Weights of a small audio captioner.
Training: adamw at rate 0.00077, 22300 steps.
Rows from block 2 of the text decoder, named by matrix and row number. Each number is 128 + 24 x the weight over its row's rms, rounded and kept within 0 to 255. All counts start at 0. After the name is the row's rms in percent of the matrix's.
# q: attention query (decoder.blocks.2.attn.q.weight, 256x256), inputs 0-127
q.28 079 [126 130  75 128 128 149 129 127 128 128 128 128 129 127 128 128 142 127 128 132 128 126 127 127 129 108 128 127 128 130 255 127 127 152 108 116 126 127 126 126 128 117 133 126 128  91 125 134 129 128 126 128 128 146 126 116 128 128  97 147 126 129 121 124 129 122 128 130  75 126   0 127 137 128 120 127 128 128 115 129 129 129 128 129 128 128 129 128 128 129 131 115 145 128 128 129 129 106 129 129 103 112 126 127 127 128 132 127 131 134 127 128 129 125  92 128 206 127 129 187 123 126 147  47 129 122 128 128]
q.30 051 [141 123 148 129 129 128 206 127 128 129 131 130 128 139 129 127 128 127 127 133 128 125 131 147 138 129 128 170 129 128   0 126  61 125  88 129  90 128 130 126 125 138 129 136 135 126 129 127 131 129 121 119 131 127 126 188 124 131 147 125 138 139 132 126 131 128 129 128 132 130 145 130 127 126 151 126  99 129 148 129 127 126 127 129 128 131 130 108 132 129  85 126 125 128 128 125 127 125 163 162 148 142 128 127 128 140 128 124 157 128 123 128 127 147 132 120 131 128 129 130 128  40 116 129 122 125 128 146]
q.32 244 [123 129  63 180 127 124 130 129 128 128  98 123 146 128 170  86 128 128 122 146 128 129 121 130 131 110 120  85 155 127 109 139 104 133 128 114  67 119 128 128 129 150 148 152 132 112  53 103 108 174  56 125 128 194 128 128 131 135 131 127 161 129 132 128 128 141 153 127 127 196 127 128 122 186 140 169 118 128 126 149 127 130 135 162 136 172 137 126 104 129 128 130 128 125 128 130 128 129 152 128 128 132 127 128  62 128 128 128 128 167 128 158 118 129 139 157 123 135 128  49 163 142 128  85 129 123 118 128]
q.33 216 [127 128  82 136 128 128 124 135 126 129 127 128 139 116 145  99 128 156 128 128 128 128 132 129 136 127 128  79 124 128  91 136  82 131 122 128 100  81 155 128 128 128 143 140 132 111 103 109 120 145 108 128 129 133 122  92 128 152 200 115 225 129 135 127 159 128 188 128 128 159 111 129  83 142 161 165 128 129 128 128 128 129 129 233 128 129 167 133  85 130 128 128 130 130 128 136 107 163 204 129 100 129 128 129 127 128 107 128 127 156 123 135 118 140 128 128 134 128 129 117 175 138 128 116  88 128 128 125]
q.34 140 [128 127 105 182 162 128 119  87  95 125 117 145 129 116 128 105 128 184 128 129 108 127 126 128 135 132 167  46 136 119  98 129 117 129 128 115 108  81 139 146 128 125 128 129 129 127 128 128 125 128 118 128 129 128 128 118 128 130 130  77 149 128 129 110 129 128 145 127 124 229  77 129 128 164 128 173 128 129 133 129 128 129 130 189  89 128 135 128 123 129 179 131 128 126 129 131 123 128 180 127 121 128 128 128 127 128 130 130 128 139 134 128 124 128 119 128 186 137 127 128 178 133 164  68  85 127 128  92]
q.36 135 [124 126 160 126 128 130 127 120 129  92 127 124 129 138 128 128 127 127 154 128 129 117 126 128 127 127 128 142 119 140 186 128 150 128 129 116 128 135 124 124 128 137 130 116 127 128 128 128 125 105 151 131 127  93 127 130 131 128  97 134 119 128 128 129 127 129 122 128 128 128 129 126 128 128 128  29 129 127 140 127 128 128 123  42 133 128 117 126 133 127 128 128 128   0 120 128 129 128 118 129 130 132 131 127 127 132 195  96 128 126 179 130 142 127 128 130 128 129 127 243 112 126 128 184 195 134 128 129]
q.39 127 [128 127 123 128 127  83 153 129 131 128 128 113 127 130 130 130 126 126 125 133 128 128 118 135 113 132 127 127 128 127 124   0 128 132 128 150 144 128 138 128 126 127 125 128 128 129 129 112 127 132 128 125 128 128 158 128 127 131 134 128 140 128 128 127 125 134 128 127 130 128 128 130 127 129 130 126 128 120 128 127 128 129 127 127 123 127 127 117 128 122  64 127 128 126 134 123 128 199 128 128 128 131 129 108 131 126  21 171 129 128 128 123 128 128 168 126 122 132 127 130 154 103 117 140 130 122 128 129]
q.41 142 [162 123 171 124  72 113 128 129 159 128 137 127 129 129 128 128 127 128 129 135 128 126 110 133  97 128 126 128 128 130 128   0 128 129 128 129 128 128 152 127 158 118 128 128 128 128 237 128 128 128 157 127 107  49 128 128 128 133 181 130 135 128 137 127 128 117 137 170 168 127 239 209 140 128 128  92 133 128 116  55 129 127  65 128 128 128 128 124 128 127 127 129 137 124 127 127 128 126 128 129 128 136 136 125 136 129 111 128 130 128 118 128 128 128 142 118 127 129 128 155  97 114 128 161 131 128 128 134]
q.42 145 [119 131 128 128 149 217 128  79 123 127 109 129 128 128 128 128 129 129 128 124 128 128 148 125 156 135 130 129 126 128 161 255 129 126 145 128 128 128  84 128 114 129 129 129 128 128 109 128 127 127 128 130 128 129 121 128 128 122 105 113 121 120 112 129 128 127 117  98 125 129 103  95 128 128 128 129 126 127 168 129 127 128 207 128 128 127 128 131 128 129 167 128 125 128 128 131 128 128 128 128 128 128 125 131 126 128 193 105 108 128 145 129 140 127 107 143 128 126 128 125 128 172 128 126 127 128 128 126]
q.47 114 [136 125 128 128 110  47 128 186 128 129 149 128 128 128 128 128 127 127 128 134 128 128 117 132 100 122 125 127 130 128 105   0 126 131 109 128 127 128 181 128 145 127 127 127 128 127 131 128 129 129 128 126 128 128 128 128 128 132 150 135 133 128 146 127 129 128 142 173 131 127 156 161 128 128 128 127 131 130 103 127 129 128  37 128 129 129 128 124 128 127 100 128 131 128 129 125 128 124 128 129 128 128 131 126 130 129 102 148 148 129 106 127 111 128 142 109 128 131 128 131 126  80 128 129 129 128 128 129]
q.48 194 [186 125 171  85 128 123 128 119 129 128 133 127 128 128 122 132 127  65 128 128 128 128 130 128 118 131 128 148 119 128 133 104 128 129 128 128 138 128 128 128 178 129 129 125 128 128 170 128 139 126 162 137 118  85 128 128 129 128 128 129  71 129 128 128 128 115 128 128 130 126 128 128 194 100 128  33 128 127 128 128 127 128  99 115 117 103 124 129 128 126 128 128 200 127 119 128 128 127 128 128 128 128 147 126 199 129 128 125 128 127 127 128 144 128 128 122 126 128 128 255 116  42 128 185 128 128 133 129]
q.49 218 [157 128 164   0  80 129 126 128 128 128 157 127 128 128 110 187 118  66 128 128 128 128 128 127 125 127 128 132 110 128 129  68 147 128 128 169 135 133 127 128 135 134 128 116 118 137 195 128 128 119 165 129 108  42 128 143 128 128 126 128 119 128 128 127 128 111 128 131 128 109 148 127 209  60 128  58 136 127 128  81 128 129 114  84 127  85 108 129 128 117 128 126 133 129 128 128 128 128 128 128 129 127 137 127 163 130 104 127 128 105 128 113 171 127 127 112 128 128 128 172 101  86 128 183 127 128 130 128]
q.50 137 [128 128 133 107 128 119 127 128 133 123 129  98 129 129 128 137 119 104 187 123 128 131 141 127  35 120 128 131  92 133 157 130 165 128 142 128 129 130 113 126 141 159 129 128 105 177 131 126 127 128 131 131 114 102 128 150 130 127  88 204 127 127 123 119 125 123 114 128 116 127 133 100 153 128 129  59 123 127 130 120 127 128 127  43 128 128  97 124 139  77 127 120 127  85 131 127 132 143 106 128 131 129 129 113 131 128 128 122 128 120 142 128 131 128 125 128  47 131 126 182 127  89 131 244 197 127 128 130]
q.52 160 [202 128 168 133 110 129 103 149 128 166 154 138 129 148  76 132 150 102 127 137 127  87  72 134 109 129  47 137 134 148  61 126 120 128  60 187 124 128 163 129 128  70  93 169 130 120 216 169 134 137 134 101 132 128 130 127 109 128 163 128 127 134 134 129 133 121 164 189 160  75 128 217 130 107  93  97 128 128 127 131 128 127  53 136 128 128 143 124 129 169 129 129 113 129 154 118 129  62 128 127 128 128 113 128 169 128 115 129 155 141  94 149 127 128 128 106 138  75 130 128 128 128 108 121 122  96 128 128]
q.53 016 [128 128 128 129 129 127 127 128 128 128 128 128 128 128 126 128 128 128 128 128 128 128 128 126 128 129 129 128 128 126 128 255 129 128 129 130 129 128 128 128 128 128 128 128 128 128 128 129 128 129 128 128 126 128 128 128 128 128 128 128 128 126 128 128 128 128 127 127 129 128 128 128 128 128 127 128 128 129 130 128 127 128 131 129 128 126 128 129 128 127 127 128 129 128 128 128 128 128 128 126 128 128 128 128 128 128 128 128 127 127 128 128 128 128 128 128 129 127 128 128 139 128 128 128 128 128 128 127]
q.56 129 [140 124 131 128 102  90 128 128 142 128 129 127 130 131 128 128 127 128 133 137 129 126  97 144 105 128 124 128 129 130 127   0 128 131 127 129 126 128 152 115 137 123 128 128 128 127 203 128 129 127 128 126 103 109 128 127 128 140 196 153 146 128 145 127 128 128 154 191 145 127 255 237 129 128 129  64 131 128 109  75 130 128  59 128 145 128 128 123 128 128 128 129 128 120 127 126 128 124 129 131 128 167 134 125 129 128  94 128 133 128 111 128 126 128 172 119 116 138 128 137  70 125 128 129 130 128 128 134]
q.57 124 [129 127 186 106 126 130 127  85 128 117 128 123 128 143 128 128 103 125 132 128 129 128 128 128 127 128 128 156 127 125 157  40 131 127 129  98 128 128 127 127 128 132 129 111 127 129 128 128 128  98 153 133 112  42 126 128 129 128 122 129 128 128 128 128 128 129 128 128 128 128 135 127 128 128 128   0 150 127 126 110 128 128 106 100 128 128 128 127 128 128 128 129 129  90 121 128 128 128 128 132 129 152 138 128 128 128 128 118 128 128 133 128 144 127 128 129 128 132 128 255  86 127 128 172 138 132 128 130]
q.58 140 [213 127 128 133  78 102 128 202 158 182 170 129 128 129 128 129 128 128 102 131 127 127 126 130  95 128 126 128 128 128 106   6 127 119 126 171 130 128 149 128 128 109 125 128 129 128 224 128 127 142 128 122 128  93 149 128 127 129 163 128 130 128 130 125 128 126 129 134 188 127 129 163 132 114 128 122 128 127 128 112 128 128 103 128 122 128 128 110 128 128  84 128 129 129 130 125 128 128 128 127 128 128 127 116 160 128  97 144 129 129  65 128 127 128 128  79 128 128 128 129 131 111 128 129 128 110 128 139]
q.60 162 [117 128  85 128 128  56 134 134 147 129 128  97 107 128 130 129 123 128 126 128 128 136 125 129 126 132 128 127 126 100 128  10 129 128 137 131 153 126 128 128 116 129 128 110 128 137 128  51 127 131 129 128 127 128 154 128 128 130 129 127 130 127 127 128  94 189 124 125 128 132 127 128 126 128 131 128 132 122 128 125 128 132 135 126 121 127 123 117 128 112  86 124 128 153 142 127 128 253 127 128 128 130 129 122 129 125  57 136 128 127 134 125 129 132 136 128  77 130 126 112 196 117 118 144 133 122 129 128]
q.62 154 [123 131 128 128 150 222 128  55 107 122 109 135 128 128 127 127 129 129 128 124 128 128 138 125 154 135 130 129 127 128 162 255 129 126 140 127 128 128  87 128 122 129 129 129 128 128 114 129 127 126 128 131 128 129 114 128 128 125 107 117 121 126 121 129 128 127 121 107 125 129 110  97 128 128 128 129 127 128 159 129 127 128 197 128 128 128 128 132 128 129 176 128 126 128 127 131 128 128 128 128 128 128 126 131 126 128 192  99 107 128 142 129 137 128 107 142 129 126 128 126 128 174 128 124 127 128 128 124]
q.64 141 [142 114 166 131  87 200 128 128 189 176 128 128 121 128 128 128 128 128 127 127 113 120 121 130 124 128 129 180 128 119 129 138 133  91 129 146 119 146 129 135 136 106 130 128 126 128 128 126 128  70 133 129  41 128  52 145 105 126 128 121 129 127 118 128 151 129 123 127 129  46 126 128 128 127 130 127 128 205 145 125 122 128 129 194 109 128 122 132 128 127  94 186 127 164 130 129 128 122 128 136 137 128 132 130 145 129 128 128 116 127 135 128 128 128 121 128 129 128 155 131 125 128  86 121 129 121 128 128]
q.65 070 [127 129 125 129 127 125 126 129 128 141 136 130 155 128 129 127 128 128 131 129 132 128 129 126 130 130 127 133 129 129  81 114 121 201 129 134 127 131 128 128 132 128 120 129 160 137 128 129 128 134 127 137 255 127 129 128 128 142 134 128 115 130 129 134 128 100 147 127 150 112 139 128 128 124 128 220 147 112 128 127 137 127 126 127 196 127 138 107 128 127 120  44 128 107 130  80 138 128 118 118 180 114  93  98 127 121 128 128 128 129  95 129 127 139 132 120 125 110 123  82 131 126 137 151 130 109 127 127]
q.66 075 [129 129 128 130 133 118 127 127 159  84 128 129 128 112 128 127  54 129 123 128 124 125 129 132 128  75 128 131 129 129 175 130 137 129 129 130 129 128 127 126 128 106 125 125  79 132 128 128 136 128 128 200 128 129 129 128 127 128 128 126 129  65 128 126 128 127 127 126 128 121 127 129 127 128 128 125 128 128 130 128 255 130 128 129 102 139 126 104 131 129 128 150 130 127 129 130 128 126 126 105 124 112 127  61 128 128 129  75 129 127 127 128 128 128 127 108 133 129 135 126 109 127 130 221 128 120 128 128]
q.67 054 [129 128 128 120 115 120 128 169 125 129 123 126 145 255 127 130 127 128 130 126 170 158 125 112 128 157 124 128 112 126  49  90 127 127 125 130 128 127 129 130 130 135 129 129 129 128 128 131 130 207 128 127 129 128 129 127 129 130 129 122 139 126 128 131  83 132 129 128 128 131 136 128 128 127 125 200 128 111  55 127 126 241 130 136 148 121 128 132 128 112 128  40 128 128 129 128 127 132 130 128 130 129 129 129 127 128  55 127 128 129 129 148 128 123 129 136 128 128 131 127 157 129 129 129  42 129 128 129]
q.68 094 [103 109 129 127 129 144 133 125 128 128 127 127 127 127 129 127 117 128 130 125 120 128 128 152  66 127 156 124 128 128 135 152 131 128 128 127 134 128 137 126 130 115 129 126 101 128 120 128 127  97 128 151 107 128 122 131 128 121 128 128 133  49 128 128 136 128 128 126 128 129 119 125 104 127 131 128 128 135 128 119 128 128  61 128 128 126 128 129 126 127 146 143 130 127 123 148 127 130 130 127 131 127 141 132 127 148 225 111 133 131 139 127 163 128 128 130 127 130 131 130 127 131 126 127 255 135 128 125]
q.69 052 [143 144 126 140 127 128 125 131 127 131 133 129 129 131 126 130 175 147 128 129 134 128 127 107 138 238 114 134 103 128 105 119 122 128 132 145 127 129 127 127 142 130 128 130 172 128 131 129 128 182 127 118 161 128 130 128 129 128 128 126 126 157 122 127 127 127 129 125 128 125 142 129 149 132 126 130 129 126 130 129 114 127 222 187 129 128 127 128 128 122 127  80 128 128 130 122 129 128 129 129 128  48 127 128 130 123 123 149  92 127 124 129 121 106 127 126 129 124 129 128 223 107 128 119   0 128 127 150]
q.72 063 [131 126 125  92 130 126 128 128 126 127 127  26 127 124 128 129 129 128 128 129 128 132 161 127 111  33 128 128 134 127 136 122 130 128 127 126 128 127 128 127 139 130 128 128  94 128  28 122 144 128 128 128 128 128 131 126 128 129 125 128 128 128 129 117 129 129 128 133 127 127 127  95 139 128 128 121 127 247 129 127 133 129 129 125 130 130 128 128 129 130  69 127 126 127 128 130 128 174 127 130 106 129 129 122 131 159 125 130 163 127 125 126 127 134 127 125 129 131 127 128 112 108 129 128 130 127 129 133]
q.80 108 [128 116 150 101 128 127  87 134 209 127 128 131 132 131 116 238 128  69 129  68 163 114 124 129 134 127 116 129 131 128 128 128 178 133 132 128 126 129 142 110 128 129 128 110 153 129 128 128 128 128 148 128  75 131 125 107 127 130 129 129 139 125 138 127 124 115 128 129 128 128 120 128 129 131 129 126 127 129 130   0 178 128 130 127 135 130 163 124 129 132 127 128 128 126 128 127 134 141 129  85 119 129 129 123 128 128 123 129 148 130 128 128 128 129 135 119 129 125 128 128 126 155 137 129 121  51 127 128]
q.81 083 [131 124 141 128 166 129 128 125 128 118 128 128 126 117 128 140 129  78  98 141 128 113 169 157 130 132 130 139 128 127 207 165 136 128 128 115 131 193 131 128 130 129 195 120 147 126 128 152 123 131 128 128  95 127 126 176 129 128 127 127 129 123 128 109 163 133 118 139 127 129 128 153 133 125 147  34 127 136 129 127 127 181 128 115 128 113 128 128 129 132 128 135 128 128 130 144 128 130 143 194  77 112 129 124 159 130 128 149 128 114  89 123 147 126 127  92 169 145 135 130  68 128 146 119 128 126 128 128]
q.82 140 [126 126 128 130 125 124 128 128 128 172 127 127 240 124 128 129 120  58 123 198 138  52 134 147 113 123  71 135 111 144  28  56 129 130 121 129 125 114 129 128 128 127 124 129 128 128 128 129 128 128  68 131 139 143 121 125 139 135 129 130 128 138 129 190   0 128 131 144 115 133 173 129 128 136 128 127 128 132  12 128 134 150  96 130 142 127 134 126 126 126 126 132 128 128 128 128 136 128 129 125 125 138 125 128 128 128 139 122 128 129 128 129 150 107 175 138  63  93 124 115 139 128 130 128 208 128 128 128]
q.83 093 [129 127 128 107 128 129 128 117 124 131 127 129 128 129 128 145 127 128 129 132 213 128 154 122 128 149 129 126 128  89 128  85 127 119 128 130 128 148 128 128 132 193 155  84 135 130 128 127 128 183 128 128  56 128  68 160 131 129 128 122 129 127 128 110 125 129 129 129 127 128 130 130 136 127 128 128 127 143 128 127 128 128 128 128 141 106 128 233 130  95 128 128 128 128 129  94 128 129 139 128 117 255 181 128 128 128 105 180 128 128 128 128 128 128 128 124 128 129 129 128 129 123 170 126  88 128 128 129]
q.84 093 [129 129 116 207 123 128 124 138 128 137 129 127 195 170 127 128 169 127 127 128 127  74 112 129 128 123  86 134 125 156  53 124 144 129 127 128 124 126 129 128  93 128 127 143 199 129 129 127 129 129  96 127 255 128 128 115 127 138 128 141 127 148 129 188 124 127 128 127 127 126 137 128 128 134 108 128 132  39 128 128 128 150 124 142 129 129 131 106 128 128 126 128 106 123 129 126 228 128 127 128 130 128 103 131 128 125 126 127 128 129 127 133 113 129 166 126  90  65 123  98 131 180 128 129 126 126 127 128]
q.85 099 [128 128 130 128 128 127 128 102  20 125 128  70 128 127 128 129 127 162 129 140 131 180 128  30 122  87 130 120 129  73 128 128 127 128 106 128 128 128 128 126 130 249 152 128 131 127 128 128 128 129 121 128 128 123 100 128 166 200 109 128 146 128 129  98 128 133 128 129 128 158 129  88 131 128 128 128 128 153 128 128 135 127 129 153 138 130 128 140 128 128 128 127 134 128 128 130 100 128 159 128 128 159 168 126 127 129 127 128 128 130  96 108 128 128 128 137 128 150 127 139 131 107 139 128 127 129 128 128]
q.88 006 [128 127 155 146 105 126 131 173 144 146 129 128 123 124 139 121 127 121 103 125 122  67 127 160 132 253 134 132 130 152 102 124 130 129 132 127 134 121 119 144 127 129  88 130 121 137 144 117 128 102 132 128 137 138 131 140 131 115 136 132  89 131 126 164 130 120 128 132 121 120 137 134 121 129 133 133 118  66 128 125 132 118  28 124 122 120 119  94 123 130 143 137 135 143 128 124 139 120  87  76 129 122 108 129 127 123 137 148 123  96 154 179 152 130 136  87 126  59 122 116 115 166 131 123 133 123 128 118]
q.90 130 [128 144 163 128 126 129 120 129 142 132 128 255 128 149 127 131 128 128 105 127 118 126 129 128 144 207 128 128 114 128 124 140 128 128 132 128 128 128 128 145 100 114 127 128 131 132 222 129 128 129 128 128 123 125 128 130 128 125 129 128 127 128 127 142 125 125 130 113 123 129 129 255 127  94 128 130 129 111 127 128 112 128 126 128 128 127 129 126 128 121 128 128 129 130 128 108 128 127 128 127 128 128 127 138 128 101 128 127  42 128 129 129 130 120 128 127 127 123 128 127 129 133 128 128 128 128 128 128]
q.91 099 [177 131 124 129 128 122 105 135  92 128 130 128 128 129 113 180 131 128 127 136 129 128 128  95 130 128 126 129 128  61 124  40 130 128 118 127 120 128 128 128 127 208 128 146 136 128 129 127 129 166 127 127 146 128 134 128 129 148 127 128 128 140 129 121 125 128 128 129 127 128 143 132 154 129 128 128 128 128 128 128 128 129 128 152 169 129 128 128 129 127  67 119 127 128 144 125 128 144 128 128 125 129 128 127 128 128   4 159 128 124 111 128 128 129 128 126 128 127 126 128 130 123 187 127   0 127 128 131]
q.96 244 [128 128 124 128 131 124 128 128  33  67  78 128 130 129 128 128 128 128 175 134 160 127 128 133 134 128 127 129 128 128 129 128 127 134 128  60 123  72 127 129 136 129 107 147 128  80 110 107 128 184 121 128 128 128 130  77 187 156 124 132 128 139 128 116 125 180 132 128 102 158 131 117 128 180 128 100 129 130 124 132 128 128 128 129 128 154 128 125 105 128 129 125 127 126 128 182 128 149 128 124  96 153 128 121  68 128 127 119 128 139 143 143 135 128 128 160 128 178 127 128 178 128 132 128 126 128 128 128]
q.97 088 [ 66 126 127 110 129 128 124 128 128 126 129  94 119 128 127 130 129 135 117 126 115 128 139 126 127 109 130  85 129 167 144 133 142 128 136 237 127 127 129 115 112 128 218 100 129 152 128 155 127 127 128 117 106 128 129 128 128 128 126 130 141 102 128 127 126 118 128 139 126 131 123 127 128 130 128 126 124 129 126 128 130 128 129 121 128 130 129 131 129 128 203 133 160 126 128 129 128 128 135 129 112 129 130 201 129 129 121 129 130 128 128  57 124 127 128 101 130 142 146 131 111 131 129 127 128 132 128 129]
q.98 132 [128 128 130 246 127 195 129 129 127 128 129 128  52 128 128  88 125 128 129 128 128 131 128 128 128 128 154 125 128  94 127 127 124 127 127 128 144 128 130 131 127 128 128 111 220 127 127 129 128 128 128 128 128 127 127 128 127 128 132  95 127 128 139 128 168 128 129 129 138 129 117 128 128 126 128 157 132 128 128 102 139 128 129 135 128 119 128 220 123 128 121 120 128 129 126 128 128 129 130 128 167 128 128 186 129 128 128 144 127 149 129 128 116 136 127 128 128 126 128 130 128 155  17 129 120  23 128 127]
q.99 074 [127 127 128 131 157 130 125 127 133 128 137 128 125  97 128 132  64 126 122 127 110 117 128 138 104 128 130 127 150 151 173 132 128 130 143 130 128 128 129 122 128 123 135 127 132 128 166 127 119 127 128 126 106 128 129 131 110 128 128 136 128 130 129 128 131  96 128 191 128 126 120 128 128 127 130  77 122 130 141 128 215 110 127 120 128 129 129 112 129 255 130 156 128 127 129 127 137  87 126 128 123 127 127 127 129 127 141 174 129 132 125 121 128 136 130  70 128 127 128 136  63 129 127 125 130 122 128 149]
q.100 096 [190 145 128 129 120 127 128 130 129 129 128 128 128 129 128 128 140 129 127 128 129 176 127  59 149 138 124 161 128 128 108 104 128 128  41 128 129 137 106 131 135 133 128 130 129 129 130 140 128 131 153 127 128 127 128 128 128 128 127 127 126 128 127 151 127 123 127 128 135 127 144 128 158 128 125 143 129 127 144 129 103 124 255 150 128 128  92 128 128 127 104 100 127 132 128 122 128 127 128 130 212 128 128 128 129 127 111 143 124 120 121 128 123 127 126 128 146 128 127 128 136  69 127 129 127 128 129 128]
q.101 115 [127 109 128 129 128 128 128 128 128 116 128 128 129 127 128 127 113 121 140 128 120 103 128 130  63 122 128 129 115 128 128 129 130 130 147 124 114 126 151 127 128 127 125 128 124 128 128 109 129 127 108 130 128 127 142  99 125 130 150 129 128 130 135  92 128 138 128 128 121 129 128 128 128 128 129 102 127 131 127  56 132 139   7 122 128 130 130 101 128 131 128 128 127  66 128 137 128 129 126 124 127 129 128 127 127 129 120  97 135 130 137 128 128 135 130 128 128 128  95 151 127 128 129 144 131 128 127 128]
q.104 115 [126 163 122 128 128 129 127 128 128 129 129 128 127 126 130 103 125 132 128 128 132 126 128 128 129 128 128 123 154 128 128 147  50 128 128 128 128 128 128 128 116 114 127 120 142 128 128 130 123 128 101 128 131 142 128 144 128 126 130 128 128 128 126 128 129 127 129 129 128 128   0  84 110 128 128 155 129  88 124 128 128 128 127 130 106 125 134 129 127 129 128 130  97 135 128 127 128 129 129 128 126 124 125 129 128 116 129 128 127 129 128 130 128 128 128 127 126 125 137 122 128 159 116 127 126 132 127 124]
q.112 121 [174 204 128 127 128 123 145 128 116 129 127 126  95 128 128  76 129 145 140 129 118 130 128 127  80 133 128 144 129 128 128 129 127 128 128 128 130 128 114 128 128  88  41 128  67 128 128 128 147 124 127 127 128 128 137 130 129 128 125 127 127 128 127 100 128 137 127 125 128 128 128 221 128 128 126 129 121 128 128 129 127 128 127 129 124 127 127 128 107 128  55 127 126 129 128 139 104 128 127 129 190 160 127 129 129 128 128 128 128 129 128 126 129 127  96 128 128 127 128 129 129 127 118 126 126 134 128 128]
q.113 169 [128 129 128 197 110 127 128 128  75 101 128 128 128 128 128 101 126 162 138 127 128 136 111 124 128 124 128 128 108  82 110 125 120 125  84  69 127  68 128 139 135 125  84 145 123  71  90 125  42 150 128 132 138 128 128  36 129 160 129 128 127 128 129 129 127 151 129 125 130 128 128 128 121 132 128 132 134 127 128 128 128 122 128 138 128 197 128 128  71 110 128 109 151 128  65 127  99 128 129 124 132 135 128 128  94 128 128  91 128 168 128 192 125 128 126 173 128 132  96 128 208 134 117 128 125 129 128 125]
q.114 155 [128 128 128 127 128 133 129 128 208 129 127 128 121 127 128 128 128 128  85 126 127 130 128 128 200 130 141 123 139 128 129 130 127 128 130 128 178 143 127 128 129 131 154 128 128 150 128 128 128 125 211 127 121 128 126 131 128 101 128 126 128 125 114 127 197 128 125 128 160 126  82 127 128 114 128 193 128 128 130 128 128 127 215 128 127 128 109 133 129 129 105 128 128 133 128 128 128 128 128 131 128 124 137 130 129 129 142 137 128 128 128 128 128 128 128 128 136 130 132 128 123 128 127 128 129 127 164 112]
q.115 131 [128 187 120 130 128 122 127 128 116  46 129 128 128 129 128 124 128 133 173 128 128 128 114 136 128 117 105 133 122 128 128 129 129 128 127  40 121 106 128 130 128  56 116 158 126  88 128 123 128 128 119 130 128 127 146  89 129 128 128 150 128 128 129 114 127 145 128 108 128 130 127 128 127 205 128 128  85 128 128 129 128 128 128 122 125 141 128  58 103 129 128 128 127 129  93 153 107 128 125 128 128 139 109 117 116 128 128  23 130 133 139 133 128 128 127 175 128 127 105 128 128 128 122 130 128 134 105 111]
q.116 075 [121 127 128  94 132 128 128 127 127 104  75 128 137 126 128 128  84 127 136 129 129 130 129 132 112 165 137 110 131 128 144 143  83 129 130 128 129 128 128 128 132 129 128 128 111 127 128 240 125 129 128 128  78 127 161 149 128 128 128 125 129 113 128  81 129 131 128 129 124 132  67 127 127 125 130  88 127 128 128 159 129 127 129 110 129 128 128 127 127 128 182 128 164 127 128 131  91 128 150  99  94 128 129 126 127 127 129 196 128 127 137 127 161 127 128 151 163 218 129 179 128 128 130 125 133 214 128 127]
q.117 075 [128 129 125 124 128 130 207 128 137 130 127 135 128 154 159 126 162 128 127 128 128  92 128 171 153 129 127 130 123 146 128 128 128 128 129 121 128 128 129 129 127  53 128 127 128 128   0 129 129 114 136 128 127 177 127 126 128 110 128 128 127 128 126 129 127 127 129 127 109  88 127 127  99 129 128 128 129 129 128 132 104 128 127  20 104 127 128 128 128 128 127 129 112 131 128 128 128 129 128 142 127 127 115 129 128 126 129  41 127 128 140 129 128 127 127 207 115 107 134 113 123 132   0 128 129 150 127 128]
q.120 007 [129 126 123  96 134 128 122 115 123 120 131 120 179 132 117 139 126 129 176 120 129 153 134 120 130  97 128 128 127 127 143 133 196 129 131 147 101 135 130  89 118 129 187 130 133 124 123 132 130 141 117 127 117 121 125 112 121 134 129 128 141 128 134 119  95 129 137 137 133 131 126 124 130 127 124 121 127 221 120 124 123 152 201 126 130 131 130 130 145 134 129 119 121 109 133 135 129 133 147 130 129 134 143 133 131 134 150 113 143 145 133 100   0 129 131 143 130 160 201 134 138 111 136 134  95 130 128 138]
q.122 105 [128 124 186 129 127  81 126 128 128 124 128 156 134 129 126 128 128 127 132 128 122 129 118 128 111 138 128 129 129 128 127 128 222 125 125 128 127 129 129 128 151 136 128 132  91 128 205 127 128 127 128 127  81  86 129  54 128 132 128 128 128 127 137 128 127 131 129 130 186 128 225 252 129 129 128  54 120 128 142  65 128 128 156 126 148 134 123 109 128 129 129 126 126 104 129 130 127 120 127 128 128 130 129 127 129 132 129 127 138 127 127 128 126 129 140 130 134 133 119 129 128 119 128 128 127 128 128 128]
q.123 125 [ 76 138 128 127 135 128 128 128 128 128 128 128 128 127 128  86 113 128 136 128 128 122 128 174 128 127 128 110 128 128 131 169 128 128 190 128 128 105 128 128 111  81 127 122 127 128 128 127 127 127 104 129 126 133 131 127 128 128 131 129 129 127 128 113 128 128 129 129 128 128  39 128  80 128 128 128 128  69 127 128 128 118  64 101 122 128 144 128 111 133 219 130 128 128 128 129 128 128 128 126  56 128 127 128 128 122 135 108 128 129 134 129 128 128 128 128 127 128 130 128 127 216 120 128 128 130 127 126]
q.128 206 [126 128 128 128 136 128 127 128 129 128 127 136 128 129 128 167  84 128 121  16 128 163 128  88 127 228 128 124 130 118 128  52 128 132 128  55 128 128  77 127 128 161 129  77 198 128 148 128 128 128 128 120 129 128 128 128 136 128 128 127 138 154 128 131 128 134 110 138 128 146 123 128 128  90 128 128 129 128 164 128 129 128 155 127 155 131 128 128 128 128 128 128 130  90 128 125 147 128 122  78 128 129 127 128 105 128  31 195  99 102 163 128 128 128 128 128 130 128 128 128 144 128 128 128  84 124 143 128]
q.129 110 [130 122 130 128 130 100 128 130 131 128 127 129 124 128 127 128 127 126 128 128 129 105 128 143 128  68 127 128 127 128 129 129 128 127 128 149 136 129 128 128 128 128 128 128 127 128  45 134 128 157 143 141 127 157 126 128 127 121 128 126 128  15 125 126 128 128 127 129 128 129 127 128 127 128 127 128 127 128 129 127 127 127 140 133 101  99 127 184 128   0 128 128 127 132 128 131 128 126 128 195 165 102 229 128 140 128 161 128 124 128 131 127 128 128 128 127 129 128 132 128 127 129 127 113 138 106 144 156]
q.130 196 [154 128 222 144 128 235 128 128 128 141 128 128 128 128 128 128 128 128 126 134 124 115 128 133  99 159 129 127 128 125  40 109 110 128 128 128 126 129 119 128  63  54  79 119 142 129 129 128 128 128 128 128 127 128 128 128 128 133 128 128 128 128 207 129 128 128 128 135 128 128 128 130 128  44 128 111 128 128 126 128 128 114 119 128 128 130 133 160 120 134 128 140 129 128 128 118 128 112 127 126 174 130 128 255 125 128  95 128  58 153 128 126 128 128 128 128 168 128 128 129 145 129  81 152 154 128 128 128]